Rows from block 4 of a small multi-label image tagger, named by matrix and row number. Rows with one number belong to one channel. Each number is 128 + 24 x the weight over its row's rms, rounded and kept within 0 to 255. All counts start at 0. Numbers have three digits each. After the name is the row's rms in percent of the matrix's.
After each channel's rows are labels from the 100 images, of 14848, where the channel reaches its highest value: "colour at peak" is the nearest of a few named colours to the mean colour under the peak. Only what is clearly more common there than usual is listed. The data: procedural textures in two colours, tilted and lit. In brackets: how many of the 100.
# convs0: first 3x3 conv, stride 2 (model.blocks.4.convs.0.weight, 96x48x3x3, each kernel summed), inputs 0-47
# convs1: second 3x3 conv (model.blocks.4.convs.1.weight, 96x96x3x3, transposed, each kernel summed), outputs 0-95

convs0.30 121:147095088132149105136069124085122145120155155112154132096112175130103129130145125124086125108137152101119141154159123127169172117158116108119143
convs1.30 099:173095120120191133117125154132128100156203144088124083151078136109128147136142154164153092143082134139152134109099100110133139147155120123108127123101128134056143113131130095095141139122143136138124110154156119114098122113151140100117115129146135148113114153164134158144140105089121117114
colour at peak: brown (41)

convs0.12 113:170136112101100138136158131092082150105105149097128123146120181081100089129136083162125149148149136132122146143127118141094107160132101124129127
convs1.12 100:123114128146133125111105194160134123078101127107146137164127173133133136124138182135094102150165114109107106124102161099089110111117126178127107135128132153135183108101130105133146090116132101107111146125097137124129169081150146125147092116105154131103140159127127097116077135091131137132
colour at peak: yellow (29)

convs0.27 129:129062127118133133131161164138129143120102146104102077170135166133133140127114143172114148162134129128142108125144120091144134138081089149156116
convs1.27 101:121118126105084122123113079145124109110070124121130134127146100144117083160140106165078149110135133138162135136110127153119140143111163129061134122114118095123113110110108143158161141153109127123145133128096138156138138089143147112127085071098130118062137141128137119178100101130099116132
colour at peak: pink (27)

convs0.63 114:094085145099129136125115122113164095131101172143148145134147161165118129147120140097145156136156099146128127170123177144107110133112116169122081
convs1.63 079:092094118144126148092100156156123110127161109122166200122114130127099144124119113104154122114122124136156101148124118164146111142159116158085070128135120167119073127133125089103137175138137131135133101106101171168123139163110126172146142094129125137171160129100114146105117137141129133139
colour at peak: green (27)

convs0.77 080:115166129133113135133136131096121108125142154110110105138121112077133121137124126106150153137067095115125179117183151138092148115099138173116160
convs1.77 095:133161109101110182099086126146129120087135138126081113150082153074144153084173159129125146132139126135143111122142146129097078103135140114135116149156140125148124124142115084121111153104170122166109136171148134110109130184086161126139170156129154141102150128143141121108120147136137125128
colour at peak: cyan (26)

convs0.46 097:120135121107115138120113128097106147136146181096125127140159135099152149138115089101144130097101078118119170137176143121114178163141131101139161
convs1.46 082:139181115164131113087131109108138121158180118115119081115124064126111151122156154124135142130129154131144173106146150120118137154120141114120101155138144131157159098152145110103165126081118133136114130164161114101118134126108210186126112126108139143108141126134143121102109108100101109122
colour at peak: purple (25)

convs0.17 113:130161089132122108114153114115109155127093134148113152121091119142106105111119071143136107164117170188145103106165144151139142156109132114111152
convs1.17 096:127172138125168127135101144096142131149091125161130076120160120144180126097107112114119115129193157144145142126134146087119121113104126099145095106120099132152129098135112133143147111096141135132116146066132110088094141155128139114148110156096172120108125136165103165125108108144091119170
colour at peak: grey (42)

convs0.55 102:090151151147152105101146112135170107116154109106117112123132161143103104144116178120102124121138135157099119152124152109165183132152089169119119
convs1.55 109:140099134132161143119171144145169123143106108111132127132175138138112142120138149120110149118127112126135121144149054109127135135148165134163111152161119176150109140170155114136106141161166120160129099129165085128116164118161144133126114128140056103092135171154135129137126127163121119084
colour at peak: grey (40)

convs0.72 108:122126163134128135149124125146064153156133129101169135118157072132130105109136164119145146098129088110087109077116127159133118118158136132133100
convs1.72 104:105135100140134105159142087094152105132145099129143096141124114113158113155140115136113126186149109131135116157080166113095136152114125149118144130150097139124103100132176151111162125155114109106139162136151151137136088160101159146089093139084098129114156097124129140070153164093117128127
colour at peak: yellow (28)

convs0.80 101:126170153136136120092129104127130127177121118089145129127156088106119166106136084088115159122155136106097123150106146172146121116165132145144165
convs1.80 124:131164107134126165134137110110144110132069089145126112161136144109118152113128133148126168137117157141143156114135142150167145153128129092091061151132072139134091125145184108121149125126110141135106155129128154121109131110157184132154123103147148120173115109115141146102188137163126127134
colour at peak: brown (54)

convs0.56 077:103100115129140134143112110122091149111109095151134113147114143210090130116113134092136127136158180094092109123113136154151126109111109108134105
convs1.56 081:119123113113074093098115081114136151145158102137131189147077113123135136137111117139104139136127133106134110154129131143140127127105131157068136117147138160114109107127092080164124146113157109102134102117073121116119105176058130108137111140134110151144181121128140143112108128099126117105
colour at peak: green (34)

convs0.71 094:135071125108108145088124102136115105143130121182152128152150136139149129079145115084087110108124178123148104139135155117109146103136135141164139
convs1.71 089:127149112119115108128136111120125136166096122112128109189088106167107149088138086061112115132115118122131083141128170150097140120105121127144081147170150136118129126130117114113097101117147137085132143125123137116122116149099199143164129137154146164116121152100145135116129081105103113156
colour at peak: pink (30)